A small multi-label image tagger, trained from scratch: norm layernorm.
Rows from block 2 of a small multi-label image tagger, named by matrix and row number. Rows with one number belong to one neuron. Each number is 128 + 24 x the weight over its row's rms, rounded and kept within 0 to 255. All counts start at 0. Numbers have three digits each.
Before each neuron's rows are labels from the 100 images, of 14976, where the neuron reaches its highest value: "strongest on" is what is common among them; "place" is the part of the image that holds the peak. Only what is clearly more common there than usual is listed. The data: histories of elementary cellular automata, time running down. In brackets: how many of the 100.
# fc1: MLP up (model.blocks.2.mlp.fc1.weight, 1152x192), inputs 0-63
# fc2: MLP down (model.blocks.2.mlp.fc2.weight, 192x1152, transposed), outputs 0-63

strongest on: 100 turns on (79)
place: top centre (38); top right (37)
fc1.715:100135146134145069142152072121134120138123101079110082128175111118121117128097153105138155162151138101126134170138115137162090161136125130120117120100131112185092129151118146150114111142088089
fc2.715:114116143140173130115114156072133158119130147139096099114120085129130123141161101093126156131108138150163120090087169123148140135127171146130103129100154097110181149106139133103130134112084134

strongest on: 100 turns on (86); 110 turns on (82)
place: middle left (39)
fc1.651:095157125151085141109162121136122115142135130104108143106162124136140101126121136142118161146120136197141121061127105129108122144170110141120124094146144126100134142121110129142130137139154108
fc2.651:121089105140150122127106113145152128111119121120152104105118097096117161140160153146135098122103141133099124154116159152095104148139140162163104119169144099151114154134126154180129134133140149

strongest on: large cells (90); 000 turns on (80); 100 turns on (79)
place: bottom right (30)
fc1.473:163122111130166113097137126110149117092133139137105117095131087102143134117159156190130116152119128135129121111143131168144122154081117110147136107146105147146128100148105140095141120121086115
fc2.473:105161115129130077127156127148138118126123168158154138117114147137183135154110130104092146096174137148106159124111144116154114118181141192126120127133152116099129122134132108122123134121095152

strongest on: 000 turns on (82); 010 turns on (80); 001 turns on (76)
place: top centre (40); top left (36)
fc1.484:115112123115119154114149097107090110163103123168133158139156129146098109114150147129160131112121127101155120128123081137105099160111131134131104129161167119129130107154131131188129097138097138
fc2.484:108115123136129093139127090150099094134141121144161169119131111142141097158127111119170127107116165121088102137141103118162129131152116151105096098138130167095167104084133145146159133100103117

strongest on: 000 turns on (90)
place: top centre (60); top right (32)
fc1.223:147132131151097147120189050102121113143116143134063109132098141127122125148109164119141162079108160151162180148128154153139127136098121165123141114123127105127132144138173112081120106167099138
fc2.223:137106096119121146110124136139127101109153145095129132113143130126160141062096108054117177138110117100111111123125124108138101093132105150168117070150137103134110137144121109091182129121151099

strongest on: 000 turns on (76)
place: top right (40); top left (29)
fc1.367:177132124107129123127149167128122124134094120110127169130151127112118116140143149133148143144149143102114100079114164142146100168111152106163158119135129103134134198126139132134109131189148131
fc2.367:146089088170121146109099119122096108112097149143117129157129133148107098095136114098103144135145133146155071120146138117111137128134118127120097125081160109083141126130156090108131143101144064

strongest on: 000 turns on (93); 100 turns on (80); 001 turns on (78); rule: rule 51 (25)
place: bottom centre (56)
fc1.556:117154123081099135079102109162089107163141148137104143150101141120148101146073121145149142128111124095093112121092144143113099135143134127104147120165148135148137160106137172094121133106142097
fc2.556:100164106156138127143121194150130158109158121143111125108153139123103148079104139118111111098150157105138141149115138102096148114160110123098137152094143108120135136115116092154110120111152174

strongest on: 100 turns on (81); 110 turns on (76)
place: top centre (43); top left (29)
fc1.742:116097077121125113171123102134141092083122101129127140123133106105123128139088125099180085160082160160083131144150173118135130112100143162126161145114128123084166141101106124100139137190156138
fc2.742:139146168140115170143111162165113099116104122137144153107121112086119119122141122094140135131142116120121133134154120139149135081153089160090106140083141196158111123142114141106135136135177104

strongest on: 000 turns on (91); 100 turns on (80)
place: top right (47)
fc1.57:145102083153131155132148109081144124135129143153080110131135134117081122104121129135160142095131201123151120142143138132145088153122118144140174131123105103140103145127136089109104141174130178
fc2.57:138130159106096082137122164130109139118082126138123121132125128110122101132103129156093132119117151119117135127126103111133150131107130142120121111121154185128147084128117113133125094124115139

strongest on: 111 turns on (96)
place: top centre (52); top right (28)
fc1.56:121102191134150154139080081160143091134121148142142095151122112157131136101101152140136083146109107089096090121142128145175110140092062102108114145190155127133118164167155147167124085117150110
fc2.56:152171096122127101163123138087116138110133160116113140134140135113125150133143137119108072138113116107157130099099131142138192120136146101150097147072116151128099150129100090101087148167110087

strongest on: large cells (76)
place: bottom right (64)
fc1.261:131105161148118163135132144130133168105115147143146118142092124137095095101195148101097145108136086176131154109147104114160116134124151118135083152143126126147131135120121097142148112072173132
fc2.261:103146119138146105134090153168103110144140157117084099121104097116131127123111138129156125146093131139126170126159108155077083128149121123129156114136118146138139153092165142080092169129089139

strongest on: 100 turns on (85); 101 turns on (79); 001 turns on (76)
place: middle right (35)
fc1.73:125165117133100118143168107144114139071112119150135127137118121136094117134084143152135099134114132113118113147142156137113139118102111166133154102122120139131119102131099161096134104140119095
fc2.73:131131108142123104141154129165159098079096119151120150143128114146125119094128143147139107110179145095102116138161134102114146135128133134158100134116145127104098108111077118144086102151074109

strongest on: large cells (69)
place: bottom right (47); bottom centre (34)
fc1.184:114170133117168133108122125176136139104161163130133143117121131112126121101087108071099121156108103134119182160136115172166112114123184087131144142194144105126119114095089147134129114127114130
fc2.184:162110102176134105142108109134099108125124122167123141081126118150143179114113103163104103102159153124149086153123115114142148112132130082143135163131115127152162146134125151111122120104124157

strongest on: large cells (82)
place: bottom centre (40); bottom right (38)
fc1.186:139115101126130158129141133142136160155134154170165165158129155137144080136118117132099177160116140117120113129120152138147171168104142121096100112175116143170127147146111116137147130127139148
fc2.186:125123128140125138116131148143138115158127141174179108125140130111086115113120112140085165116153137149101121145119110124129098147118167119128132168177141103141168130100161145134073146075109134